From a checkpoint of a small CTC audio transcriber.
Training: soap at rate 0.0031, 7500 steps.
Data: trained on strings of digits, spoken by a formant synthesiser in many voices, 39062 training examples, 24.6 epochs.
Rows from block 3 of a small CTC audio transcriber, named by matrix and row number. Rows with one number within an expert belong to one neuron, the router's apart. Each number is 128 + 24 x the weight over its row's rms, rounded and kept within 0 to 255. All counts start at 0. Numbers have three digits each.
After each expert's rows are labels from the 100 clips, of 14976, where the router gives the expert most weight on average: "loudest" is the band of the loudest frequency at the time of the peak; "strongest on" is what is common among them. Only what is clearly more common there than usual is listed. The data: strings of digits, spoken by a formant synthesiser in many voices.
# router: router (model.blocks.3.mlp.router.weight, 32x192, trained with AdamW), inputs 0-95
# gate: expert gate (model.blocks.3.mlp.gate, 32x96x192), inputs 0-95
# up: expert up (model.blocks.3.mlp.up, 32x96x192), inputs 0-95
# down: expert down (model.blocks.3.mlp.down, 32x192x96, transposed), outputs 0-95

# expert 11
router.11:129166146158161128103133103104124123151144132135123141103142149157095100145139125137112179142108141132161124156129145133184131122098161123098174098102182146136119087137133111153130133056128105079119084144142148165122122174086153136082145105127109128137123160141133103138127156123153150156
gate.0:153113184154118109126086170155146140139125106132114121165110146124163099132129167117117079104162117118148102138092121119088138120082094137170126156158103088145165123141125102126155145112116133107144153109167148117137139127181129074145128132153103121082127112101159114118143116135121127129
up.0:155149122160126115110114130157166134147106108130129165123129106129115111098115117106132109135192130103114144137121126096105144128107109146144127107179090146153135100108158156142144126126103162145154134101187128148122125115173130089122143101148116076089102095107113106127138114123124184124
down.0:109084121093139148106163090166127145118106162130130102137116103115143105188128087080130157147140133175147110115084132126138159104114077133175137104167153147101115143115181097126113131133144135138110115139100146106165123120107100094123131136162123162133119126165163133090119119105126122136
gate.1:137180164148130070139158128100104087135139139151120129112148126134121129136082112132117149131086143157161180115119136149138104105128163110140134132123179151128109121107078128156151107123120149166142101112150127138113122111133134156139117129114084169159127128131123134180130138162127146101
up.1:112090118095123158117091138121144148116135135099115131157121148136129135129164138122142115123163112093098087093147107136129156166141099157135115125118093085145179146164196147125149142165142125092096132146097116107095118146135118100116131132126169124105115156127116123093111147100110114146
down.1:085146089122115131118183145106120075125117142142151123106104114137143133095153149152157141131140134123137112129191141105118134113151162169128138108139135169123114075128145121166106146109114150116143144114152128126126129066128154160120083101102136129086128142096156122103163119113122108076
gate.2:118137172115118151145101118136137156091099102103126118114151116123135110061075137096180159168110135137064125139104077105127090156142135145134169127114108145142130142144121104129124147105116118130153138139134114098152116103124136127123142159141142113132162124103126118073116160122179103129
up.2:126092091123109080128161138115116077122149168145147122141066118115144125176191112150118110099116120091164163134164134176094163115103118129130071134148152108139124137098145146113118130156134131104096098137123108141095150144125105133144107098157113156150088199174145134160143123144127127125
down.2:091124149170121098121131136104149130126155087097102120139124167124132149134131179157098112130134143102125065133131184168147123139100089120100141155126143126170113110169132122148145118140130145123079077099137109093135143114148166174100150119117102091090174121134157110141144133153124131147
gate.3:143124136178146138116116148143092131147083161151108111125107073146148075108104115122087125109122141149172177157096152119100148112109098125147144122128144124142085116129159088149126142144128108164111126101154141156108148142143093115085134088095167129112128121080112111125165150119126154093
up.3:128158114098141142135123109121157139115122116135177121121179135153078158106124155139172135139152125110102123137131110107165126120120116126132156124107111185118129139095140148125092100123090107123133106086109098161159106083160182140119134156138127117095125120108142112127085139079090149089
down.3:095155106134130158160151133105129108119144129130125139155095161124137116134159154164133104110134161135158110079134130204123148138092154093161115117135160119135126111140109112140101112123115140130119094068137142120135124096155139122099112093113105094095107143139148148089134101178105125141
gate.4:127098071125149124109100135108123114111175117127118132138083153112135143104196139112188140093147124094109085126177155141120153134136131133146110107164118128135138131120192136141132148143121123087124101139147073108088154096142146122136082150139135106098099176154125104088157121100146137119
up.4:138109096083157143157114098119133142142163141158100110194097159063139116150116105117123153061140146103125093099131105127102147145123111113149162083124142128148140122081145123127149126121094113149107154112093098110138148126153135095156114106169157121115094120132124102135148135100134107165
down.4:154158077152112091143131150149105169114143126109131109138123120133127098144080112113116164127144129107134097129124123089119094177125126109111163129134139152130099111121130143123140152085107133166129183116130162163089154142137093155157119183103107117120133087127114131114106142096133116117
loudest: 2000 to 4000 Hz
strongest on: "six"; last digit: six; first digit: six

# expert 23
router.23:100142129121118154119072147136136117134121113173139140097153115139103157103093084142110185099124138134142146132113105142092120165122134152139128118106114115113165115127137156087124118111115127121136184113109168164130083129159127123136122141126086146120087109141140111126110138133123118137
gate.0:106119127164124084175163089153154123141124147099125140152101127114119142145175164118106095123119131144116078141148167147160128136126114083128147092173145110159139134165127140102144132125127153129098085102164136131109125110120144148152089126131145081110148146142153133162149134114116130088
up.0:127137162157129103141154125131185141143127106118118092167164108126129181138070142159080147127126164151152139151113138148136150130101140115133112117151070115128120105150083129155169100106132141167119097130086116109136115090162150130115152156092114086094105115130168120116115101119122143127
down.0:099165073167123120149144133072150122140163100131112155105150124145148144078132177137152100120170109090155147112145158128108133119102118140102141109135144147155133111124171161161141136115111173132118130105149085119114131094139170173140101182119135097088134113141108137100130133114100093112
gate.1:142137101159141167166132150121123143115174141158113109106082095127118106130163158095099132143118125142120141149123139148178165137125116125133130092129162085158130098113183115167143146091137139113098082094161100145050167140088128163140147144163162083099141143118123137130139120156127106121
up.1:082120096151119170144117129128101137073186105128133093099116136130101101153140101138114147165082152110103114105115110123188130124117142157149119179140137136125143147146121138128127134109179163113142126143109134107115130120129068108106137135117122163129128098124135074136137129145153137188
down.1:142147113151146162133167137138130126142134152138143154105109106111147117140163131159146169154139139070133078098104172123156135101088137101125157108118144149120130115126109163181140152129117145147102143110109103170111107120129117168088125166117093115123116116133109171132188118177121136125
gate.2:063137110117121116154167089120147157133117151141123141120109111138094133102169159081113126139188106099111141099133170120115148099128120087116147105136141093150130104155160126131139117137156115154097101080153101111074154148105137131126089088124169152134096119124130139124151133136107108086
up.2:096160123136104136126147158168110114123129134104128124111113133114111121108149157136148130129124105079131097106112136126113168113101144126150149101144136089150134081124130147133093134131095155127095070106106136120128140147136135166114100101133185110148159176118138128100157167118121118089
down.2:166146097140134148116105168163087164151152100150127117123116102137106110140123111101121161128137076135119150105090092129137094096103101085128145124164126146097110144083177132132167113076163132156145148117137109133111100130120113135145122167172176162154118139138134138119119121093109091123
gate.3:074143124127160142125146128100140097121100129123106144143097124148098093117148134073123094126113146143154159154121148103134159123105114140154147113126177137146159094146194080160132138159154181169134097112159097156093167125146129118122099105125137117130100181106117143084153147134125112147
up.3:122117115124137154113110131153087130138126142126136145116173130156148095126098118161152122115140131134086151118115137135101099141150161143134123149120086177098125118145081167109128136110147114176147146133116161135149127137137147154090112138092090155159094110106122125127151086094101181140
down.3:115137125128126161122160091106141116115107109101152138136179140108083149123173158139087111108145169190166142118144145167158140122153094126125117112119090119147122093177110117083112091125097127130142120086125091108130122118112141102094111092120129127134112134125152158121183130110151123132
gate.4:138076125104168120122113087109184179155135140090087148161125141146158162081122142102074157137176138159146100107117169115098157078119106106110091103147115088115118121111162130140165160146100148133097119140129119136138145143132141125164096112107142147104130084136138142099138103114155120115
up.4:174107119125147109127124120120090134154123143107119120144143107094183123097106104172153142112118080132102103122137140133105115119108146126105112087166076122089106126133111110152160167103110103137128161163084143130157098134115122131162080114154107115113101115117154126120140085096149151154
down.4:114108145115095129098153095141123154133124144159154083176174130154175151165098116132120140141091111101112145142124095105196144116125136135117181097106097138099148176102117104102109147124155099138118148133137133102133144093141132103158153106140117141123157113099125128161161114116150120157
loudest: 250 to 500 Hz
strongest on: "five"; number of digits: 5; "two"; first digit: five

# expert 7
router.7:105085136116131137127123112103171114135120155173129133132192164125147138108076114135108121112140106129145167109155126130109078111155141173120106102112176148163145149121123148158124127123111095116121132138122135149153102163146105114155135154087107115101117114088126122135132157138125146171
gate.0:140141119108120093148148087078119188121143178133118154151121103131152119090076110183166151094138128152121144128128124099130120089128163137123146137127117124141116108182102128159124123107148133119144177140122142125114112155154121161120123119108104115113111111124101148097150142113132159114
up.0:121126198135114145133153160156125067116103131138142127118124156125117122140184117088096138132122124148132123129155136115128167144137097125162122093164145123115106131105136103093120157118105111155084084108112133145165140081094122086152166079145128154128128134112179144154129138149133122112
down.0:145129151167167101161090138149121136132115093139126134151179137105103167139100164124093136110095140111151140142112134181146144151099081108109102147104110075110109124137106133133128053153109107135122105094125143122133110195124124168125137135123109108119129148131103146130124116148118148115
gate.1:153134066121155117128123129123144134124129130122142165130115151131121103068156139132152140156111139116076136119097130077104157082146126161096127130130135131150116092109151157125151101125127136134136139165172101135113134108134140174072099111098149104101070117152119110107144107101134157092
up.1:164143086107159106132109143111144120110109148144120129119152143158111123030107137138166114165116119129095148124136134102098181087131153152107116147125132137147105084148131130153107099120121111130138154132147127136125135144125138152074122126090117100103105105119119114116156096120101142107
down.1:155150093140107132111105124145139153134118135148073146074105136152116106105087124105144111146118152125105116144129130096125136154151184128156113141144099142124098093093072153127164142112124136124126189147180104161161140116137152125106093169114142109164159126149107161124166130145120110106
gate.2:123126114123159099144164126129123117124087114139123152126125122123112095126134095085168195107162125120111140115120142144081158099121126149128109110104162091132162125137190141130116126161151148117104096135116109127096120174102123113087086110146140152157142133133194113134124145150108099125
up.2:135111134131131095152100154142107155127063157176068082121152153149126106113117099103139120119133113131114158084134137149102086107125145137146116109098157110111122160190134117132122111097113129169104109137121134158128144160108111109165128086136130144168149128122172102173106138145115120139
down.2:133166108136094144102107105133105137096151103084137116152130091137125094125124152132100100123106145113126113113115141094093143103141131167107133142126173140154125083182154112141142133156119109107169064167138135150114129122131144130169127094147159105157159170155113135121124148146107128095
gate.3:120130115118140108099129130156119153122157117070128162117085132134101163149156187151110111132121114108148121143084107102119157149177104136156123157121138126109109105113142123120134093135154166111136147117129123167078110107138158151132101104151140118146149155110156150122144139065126099088
up.3:178110129123116106101075155158122156100164114107129077121152140100132152178127168116131125159111115116127103114099144169129117126120113156125129164134138180120141169088139177137108120105120151113172155131135152114129095105136154115138144137149145086101117113145162148148132131092151074122
down.3:150146120114092108151114129141137121097122146154123103118161123096110122125108120142172133107155142151119167112096077126111081150147145094090155148099173117139144132110122106115107102125137154104148169110102102139154092161098090147108138130165130172155118134134086150140116132158143152118
gate.4:132105124083135093104130153103183186115087057069104127180154124154173142172088169096111149141155136100139119126120175127107155152142127172122163085111100151124137119132105136117143106151111112091123108117128166118106128148149113116158134147152091112130158111131120123119104150138116103141
up.4:147181154099110115151092134111140092151080135134110144151162156133148138165087152103128102137111116092125145122094147115112143111128109166129175084122132180121099114132125152111150112163101077139147120106100083111146095135122131116174125145135116132098095165090142149135107133109125145143
down.4:120139112127172141110167091081108116141128112119139145169094104081186155122140163094130116117167137115151101117145147179105145103111078155136185089132103154173147098096152142141130111109095180130131059120108119126121115155105121141111110110158101127102133137154128116107119101112131109099
loudest: 250 to 500 Hz
strongest on: "seven"; "two"; number of digits: 5; first digit: seven

# expert 1
router.1:133072099124114170103097122093143140124101120158109147124132156118150148145174105107126103107148126136169125112133159114116182136119097135146095105162136114121120149108139148096131136143111154141102116139129105156127125187121120115098169122111129088113090129097123144167138143149137117155
gate.0:139121176111121114138171159106134120137125159139156088163108099136120137131175134151146116150153129117101095096133148128142085137149142108116155121140126121087130132138108104132127115062150122110110144113122140091121159086170134134121140118105100122101147111135124117077113063136145138113
up.0:083109117123101191132130091158148090135142133126148153085141157128142146135141114111132119139100122118139141092175154136114095117140149171152127110175126116155103145119146107071073162143047130095149074136117087129131155161148092129077094115114181152144136174138130114154138127146135122148
down.0:144100072133176134107152137137126119115120110124113125141116111119117112112160140096094110134156145133157112131090178098124169110137140152111142100150119086108145114122127143141154163111113179142136123139120134135128120143161162093157111138135156144139141088107141136087137110149125119116
gate.1:088184136147115137109157159132090141117145086138170131075057102132093142115148126120109154137091192126085104091165114129153125134123140112122130174128147140144149125107147121139169129143145115087139123113145129143156146124153111161145125137156127141148125101125140131154173135144111119107
up.1:131129158152102148108132123124115123136108147115122111206145136091152161112161171182104117172118163145153084139135118107153162144146124145105150165136119113122157100143093152138127133122106109162105081126117138139181081127159161147168139066132119130129136127132145106132137131135135111112
down.1:165144084145151114139164159092140131130156125094141139149114122134207131122154132136130149132120112119129133130127159145134115134156104162112159155146116167108099137128143141091119113097115148115131117131120111124110139175152158149154147132070114116090144125099104129150098082114134153132
gate.2:115132170165116094146138133176136155176123103167164122161095137120094177145095149125115177132199118134110083119148172137180125125139101114163156132126118154124140144187122109161139124138128124128132104115157147154137128123132149111144095149157145134075142129147152128121132120135102097072
up.2:086136143091142118110149133140088138128093135121116124133123113171118120121131146137146098112118143101137148119156087060102105100131196125074126098162111105078149105141127120108160123115147136143115168128121149056157144091140126156128154151119121128118140117126149141124123136130133108127
down.2:128138130125123139175147122113140147094112132170110062123171106135151080095147122110148134120106137118133133110137125106117125165104187136151159140104180152117131105136131105108082098112111125133145161132103133121117104106130181125141135105135085124130120157103125129135130125155126141129
gate.3:106122165103137126155113165137137108161152135130145144125103146158101158147140142127161123139158119084105122114142093122129112118120149100091163117089102113140147147129145065153147168117146101109103144081117126111116138107108123151099127143143151110085145134129165112128154133141150087114
up.3:137143139132147151135119152129109149135178088105149095125093090134103146123081158173159165122153145103098112150159103122156111137124115122111167133115075136124142113152106097181147112087157115089142150107077156113151127136135134139116128176164133127095132102156119092110116118057192094125
down.3:136148159114139118167130068156137121092141179102101081162130184102097093102108106090121110130135133112162111110125136131105133127165100118137154132126147133123142131147150079149114149117094109155114085141147119110137133147143117131194171097162098169149113143182133116096141149121159149145
gate.4:108130119097090159145143143114125111119149171102148111169134141122148097148145134153180137166162126100129094144125082132120117085145148122091176081127126157157113115147146134110088128097132113139115140092130174138130098142123111137117145114152120088106131128125112083084113168142129148104
up.4:163139195165158103126118142144129168140116084168106125077112125134081160117097140088081148129103157137112152099134173135149120120104142121144099185122119085088113147156090094133161118148120106127139082155134123119136140101177143146160107154111105138176153106115151152165102110141123106138
down.4:137143161125150152130115081112124138153096123102107126139122124087155147137112109122117131052111135169181165163134112161097135134125114118133085118167131096110126144155091132102152137133094105144124135185087113129168088154140102084146119113150133145174098136117154128167105130159147146132
loudest: 250 to 500 Hz
strongest on: "eight"; last digit: eight; number of digits: 4; first digit: eight

# expert 25
router.25:114114132111117134159164117167158140126159103090155140144142147124097164134130133101080152119121169168146138124132142090105084100163087133077115138132184139124132138157149148121118134120088102124152124161153148116116153125125114114163108096090134111115122098115122105145092141091099165150
gate.0:133131146142109174103162135156131150110137091096150126150147128091141166143125160176138143121168131149137091106110154162145137112134085168113165102156108136181151114105108165136141150104083107135127119135103121080094104146156193114141140090140121106065131110078116108158113084100131145134
up.0:102110106095164080160102134108106122139123161138095149095113125162115091129145089079129106148093112095116164151157114099132117163110170095144087155108145127104091146154137094120111122166167157108137148139152128162137161109102075146112138153120143149193136162155129148118149184168138127125
down.0:126124167114132132140103131169166110119119073105129103094135138125065166115113115119086135103116146143111167125150103104086083122114148123123090133076100122127141116138083129089125106179114090107143103132089137145144108162125114129137085156132129127140123171115096158130083147144111164128
gate.1:139103111101131101151122126162085147137076151128087123103107123119117093114140129115145096109159127128114125143095141120109136121136139126141118166112131117136121140115102115105089166165123158166087119134155140134129154153144139129124142130107148172136134137133120147139112102151150133089
up.1:116110119152127107149129119136068117143150128126089102121113154126095106118159135135119121121154149133104112112089151123103133108133161129122091180162135120155117162117142106075139180159126153140127088120170152113136131113142121132115149127129143131156132140162123095097127127169098091115
down.1:112125096158112162133082173091139113123148129145144128136154145147177105089097149140149093143080130114100141121107093122138133144126133165135135118102159139136151112115125136150158127094126104111126140135133108132107140140149135111129143138114136084130142175092154109113131112114116140103
gate.2:165161125144099113145099135119111088118112136154106098127095092149108113141135136098166089093155086101101132119147122127107157153102101139153128108143127071123121117174132110144155126156155168144136098114098106142114147114121150141127144154157123146146083160162103160142117132115106127084
up.2:130141091125121155165126127131136095115116142158119101106098093163087103122121127094183077118115127094095123138128134133142128122108166131132127125130141077142124153158147116148123147167141170124144086136097109139118138110117115166109139126165101134160107135136143153089154129129099125121
down.2:090078119098134105162120122124117153129156150154073139125166162117137118117128137158155071160125082099112107134140141116167121122129167146097150109139143127135150130160073161152127148112128165124122100137155136136118104126115120127123140114100117155138136159105186130116166170120136127146
gate.3:126125108080145100125137117088146101119103119096105214119101126131124103144149148114166162112134157109123113130122157120149119118144157135097104107149132097061140131124105142086126168178134152130147125172151141128125133129087120154119113099126143161137115112106154137136114132158102118117
up.3:117133144119120119077146113102106141127097170112127143125115158131140102059149128109179131142189129115115078118121152117129179145124124108123119115138117139160164123090117135170162152117144126134082155133152165162117088137122091144106113138110115132096087110113165138121151117106143086122
down.3:113130176122135155143156150161132092127127115131163133125141143150099165117144151137113129142141141105121162120165109162154118107136125111077145120088113145155150121148125092096103079142141094099127102117125103113130135127112122158091129089142126086094122154121111107123123098093145126119
gate.4:142153155155104111140120136121118148130161143068142109101119111121120129093117127134126141110134110129105135163163075154138105141151105113120106107083109072130148134117101138112102104161140083114131101119097098095151157113111134118104129177143169138130098131124118143102119128132145141120
up.4:080122102167095132143129129117150112142145136158138088181136144132125118163132086122145126114112058097141137106128139098101152135135089173155163133115134141111107155170181126103127114118124102142116146133145163123121130098152129092143169123133124134125074164130127095162133148111112110130
down.4:107108109112113149121130077133157137084119130150115092090155093179144123098164140137090159131106102132127161152110142107124140132173134129106149119103172099144122131119147138094126113144146108127097100128114098141156101154098115157147134119125146103158166140120155128151162142125148102102
loudest: 250 to 500 Hz
strongest on: "zero"; number of digits: 5; first digit: zero; last digit: zero

# expert 16
router.16:101090138111097136120104114118157127131145160176128101122209173109152144122091108144094098117161095165156168120131126109094088103146139153106119120141171148138125139134132159137111130118096104098134137139108149130140111159137111105165136153096140121120133121087123130157115155117127142190
gate.0:123160127112153117131137163125109124167109124108096175129087107108104111137145151134159163138121155090129077117132127113129159160121126126140159115123080090120121102126142105142154152127146170122129151138125104074126132120143165169103134133160113116109136084174166111083135122161133101101
up.0:161141137132145110117156134129131142108114102076152137186080102150112129171150130142145146138079166114137096119147123148162150123119098085145142134119078140105111121135135127147145099157182145157165162143140167136145137100163121144109153126134101107128161089176097145114143102118098103111
down.0:132100117120145136134133105087130118112176149146136119144121169162133124088153169116156104132140103107109109098138118129107176116156092145110112125145153145164092122147173111124105112128122101094097099126134088116108174158111118101143120115084160079078071139106122127084154145093122166131
gate.1:150112123180139147115130121110124140118108162107142108163101118162128080136147107124128150123110094127110106101114157110176160145086089117123127114155114088109109154128142098144161146112158119163123159123116136107072135133186110128116110145121126131167157084102145161121153157120141089121
up.1:139094118130187162132127093126162148117112137111129081136139162130143124122140113121094157090110096166125113114128113131120141173140097100153109135110132106124155138080181134119132103140110111106100171165093100150125142135157096136130127133100161095142149084110106137155153120154169119165
down.1:152103141114069123116183135163132097110084119142088101090121135086104134132089097142122113144145142125097168123114097097117113138137181124172140142171128176088148170100104076103134190123108153111132136137135161115152091120167135145149161127149103119145148105127170156109112151145168069155
gate.2:176153131161125155121139125148131111158150133124148122137117099116083129110090143181181116123143163151135118118153145121133124146144180080184148080101098135115108075092123086136149117125127164165146162135155102090131142115151160134103096104123118130111150105116112127149112102186114123098
up.2:129131148168138138119151164125104086164133141134172094139118093094107130112093128182166100157149149143118112123160106114167121174127143121131165141128090146105083133096127094099168109150135153156087149087132098077169140060134155154122130125157097149121124104108133115129078110130111094112
down.2:113138083146149124162133128138176141123088119096147148119129135110118115121113128122144129135124163159126059167093161136149117189130112135115129114129132094152128104109094232120149127140157125131165145124114143143122124148106148133085136135115158141136150104144146119122150167142153165126
gate.3:162127132131149121156109104115130127090107111091110128117100114145146075115142104097144145145115161102116135128128116117129159126143174110154100161135117095121092127103106094126167140117118153115147119167117100152162180144156089128119171077142097107113105099128158107095130107164150123131
up.3:114149114107147081122135174095120121138117089135114170143117124086099148127150144152170135148094138117133089108114129136163126111093128168126176141099109150082162124097138141137092113156168172161110150116166113078118130106123134148151128098135098176108140169123100129092094119138088161105
down.3:103135122133132169136140083110123125131118158146151130089122107144169115135174137107104109103144103136154109163139148132134128121081131148118105103146131102130085104122109197159126111122138173125128107111111103157123113149123135112089102141074138121140109164126102172129148073148165161118
gate.4:127135186118169154128144115134132164134128103114158109169146132138158164115089140139087147110145162176204141117125125135099129115119105104099089150110120126131144111092125136131120115128105094119144104180055133139141111170150136111127147146141120127126150082130091094149110128128180122148
up.4:155143091152123128130094134114116098143128177114132154118113108134090091129143110120185133113095123110103097119124130103157129136137127136163196119109146153138120135118129121159121150120154154149095179087175111108136142102089117149090127108147134120118115170146139132157118114129070105103
down.4:138162152119119132118127130171087118133143145113112151138135143085099141154111081136145140106118152142144146112168125154131115104106159101151125119137107126094125165134096104145139157108094139168119153116140134088151131090107150114134130115178070124078131138134100103134121094155108148131
loudest: 500 to 1000 Hz
strongest on: number of digits: 1; mains hum; rumble; last digit: five

# expert 20
router.20:105080122110130135132120117120166136164140153179123106128203158117151129137087124133096104143152122140166159130123133113114078092140138155101112133125156126171135129143128161138117143114103104108145151140129139145149121154135101091160137148107135114119100117090135132161139145090117136186
gate.0:183150121152146141098151142136137130148095112111130145129087111104134122116181129142155103098131116123112109135109129126160196143116104118164121134172111114136099144155094154122157130171146165157116122149148135140085116129115142114072121114121136163112123133154113155147140103104136107079
up.0:172135136118142115145140138183131144134066140115165151095090100131101127107152136122140162154175137122123126127161123125094175173091107101122095154138101089103125169176105124109152140114120166135100115145122103130139149132128142150100131129104125113122120153130096132132140113122112140083
down.0:123096144130145151129088148128125136148131138146142127110146149155131089132135114118126107152139108138088119138140107107115149114082116105158091109107131074112138149134125071132135109129179121153086124146112123101124139115119147150086163141120073139134123151134176161121133127126122162164
gate.1:154153107099129130121141122136118105123096118113160124114128136090112155137150139150148124140131114151148101095147158170105144122095090117171113168112107096197185117131137096138123120164124137114152184098137138141153122083137108121123100157110163107113078189145129117112158127103153141139
up.1:075136098089129144156135123117149092164126128144101108121144113132133119140117169104143117140155139101120130135130099078124137127165180125122146119145139131140106128065138147112129149115122107123137112078122117096138117112128145158141134104139123141123138079103190151096099143131119080103
down.1:130109107109157130116152065131148147145137119107113129164126089129166132111127145140146119079136102123135185123125146167114121095111133108110135099142118148120101135178132087122113099137096150140140149176152097089120132130085125160089109132156114115123102156105111151110149102139161089131
gate.2:159167116147126110120145155098104118123121094079180142133109100105128153167123144156147137139130126126104086110158156118103105164127147123142203108131092124132101104132068162157154128107151177108116153136100117125131094114116145153151133126153084116107094098133106171137119122108153130116
up.2:129097095101120108126105131118119141136140148164155089096129159145100138109085167158117085126158134108088158134146102148149109126077133122140109125135131158120092114139123141156114132105115156114144096105124137153127158127100119117149101142081146136109148150127149122092170111120183143121
down.2:139077126110128131130083132132096157126149146092136128165131108139104130166097104100104117128139132151144130118097133122100111110121115140135102173108113114113094153117137120108149170119141127123147139156098123114124102125137080120170141146147083133148142144127110133101116110141124123156
gate.3:139127124154139089115132109127112113125101126116160106088114157144104145118128161192115157136141144132084107134177156161164125138095112120102098117161124119126104089211139108133149083090156122106111099122119098122137125146139153149130083164102133100125157124099155130097167165094178149109
up.3:142138104156156132126193094101143122126090087113121170102098122161125156135194144157144169103156139103142138137106152166147147092090109107151097126142119120135161138061136131153161094156096124132110103129154079120130129104143138103104114109115114142101102135119106103111130122139095128125
down.3:123087144137145157107156143097113081141155115134147089132142133148118137131163156175124094151142116079106074114131156090164160126137116189168152123146129145133153153145138121124086141146134109091087096104140131120123114100143139116148155128122127132097153164086138132159125176090094107171
gate.4:148112086095145155144126137140144140122114138125130197100130186151095116126164142119130119116155145128106117113137115153134169143149123143125052141121149117143112113103153120096124190120110157177107086116149128126093180165105140146119117067072146122097105153118132149118146119115129142104
up.4:147113108126135139153150099113133129120112112128120170133134155116156082127159146147127140118148126125154170090116090144131171106109114118132075125128169117146110114108152117116070127116119135147122077158131132166104124158125122134152109093085145163141131169146158167132135141132155137126
down.4:151142088133119142101142146088098145137095114146087134140116092111151098126158118116147128114113140122140134126086138122138168152092107123152124114157122105098087129101125140109133148145129150179128139129117130088127082105167133118143159137107123130115102129120130127086108121137128121118
loudest: 500 to 1000 Hz
strongest on: "one"; number of digits: 5; "two"; last digit: one

# expert 3
router.3:090110129112099122096152108136137096151138140143150144106146143142121153150114146151134080122126095175170164114140130171116076144167127150137090091108139119130116141104162132071104117143078105109151159129146095110148073087123158141131100135127177143116163149127105149138105117144114135127
gate.0:136135119094136093154137175154099144120102116108085127084077091118136133170123123108114167126137121121120126153111138151151096140185145122118167108120146101119168153135141161137127162148091179131166119148174096114093179138137144151160104129172145147142168099120122108162098120164158113095
up.0:156177125148096135139149124146120111096109123107127188156148078138139128134094115124131120068102095114126182145093112095103125153115130147154130129131125118107103134143087119145149097067105147214125129149105088140111112101136137130133127117149120165137103142118144137165117102180106153115
down.0:105084145092164094127174102144126122120136112117159112195172127110127141158118151123073140161106107137151114137118115118130094135144086138110105159137116143118155179129166155132114142125147143126150089137099157116138163131156073112170137142140187157134139122121140090151118159105124100160
gate.1:137165129165099100153093174147125131124089137101119135134116126124113098143099144122153123114161134087110125112099091098127101148128165112133163137130138140103151144147125105129117085126149144149127166104147148132091112083124161184132128162155115169125154159155147170101094115128094109095
up.1:128111186106165078142151114109097182089073124140080137129099124109119126142132135130149192154126151090120156136120123127153142161102175127113150122090131068132169168133121098154128090148150105122094108142122096116132161168119135151128149084135126106111142145130134150117121125135141135098
down.1:112100146112122159147106116119139121099159117135130099162125148082127118166106125110117124158116111130123085162122149132137085151144114143112148111115135122127143145124131131068093089136114108117132076119103158163164118166113082087111127128151147133171166161118135115144162135115146152140
gate.2:111119155079121140123146129095160080134114111156093144106140125136130124116153086085105116127130159146137170106118124154106098095153164165147097094117130103102142143159142137099110152136080101159137105131129121134110125149123143072143115085140165152098132153090179146149093132114070147111
up.2:125144123160143118121110128149108173123133137069176113128122146142134153121108150179139127137123123122124083167125141142147140153091092083121130161148112154177122099133112116164168112091145156085100126108132149148132150128141128183092134196115097112121134116154090089125135115121186085150
down.2:134082138128116164128125097134164124093151136122135109107135180163132139097136147149143117174140120109100084110179127112145127138108144118138096137136148142157111139179109119173095151146099104083094121112138118139123132106116129146124138135097125086120114116098147156175149129115083134188
gate.3:109117155156093151110092151175135161128113095153160109130132168156083159120144113128128097135175121074108123135117161115165127180097109154151152155149122163134165156120098110106130153112139114117140141098122132110124136109105153170077123159133146129125106139119137116162084093117116131151
up.3:102125149134093170136111123145131136159112083135171132145109168158060148141134131130153111114149130078103103132091126141182114164137122131146172139142120104123159158085128109078138128134130118101154138103113099096097131119102133152091090167173137158133179148141122118132104103118123106124
down.3:142164106136165126172125153157137176098111096126110107170175092144143168114099138097115155140130127148162152144123110098113092142102123144142159152146093128122131150102138131082133137146106152180124158133105132093131123127167137161162096158145142101139133129115108165136112111139132109136
gate.4:125126123155122130085108137137147134099104160144143135107109113155109101157172136173144101151102151134128145146111125145162131147140141120116096141130117086125141129130094078114131106094129137121124203073163131118127146099108143126108092137099119084104158134128091148124140118146157159129
up.4:120121111128132135086112123130139125098113139151124136110110127168099108160161155150140109140100146125135140137121138156145140150137141125128079119142144093116146125129123066119122098093114146098117176095167142095133156086118143126114090134098125083127178140132095131106135104146155162142
down.4:152064130135120156112129109121137140155115157147084091108147139124110111126112132129161089176138116081114137135114110144142147124153129133116100164126177114138119160152150101125114169139146127093107111151130092151086128131113102099151170145099139111126123128089143132139089169099126118164
loudest: 250 to 500 Hz
strongest on: "nine"; "seven"; last digit: nine; number of digits: 4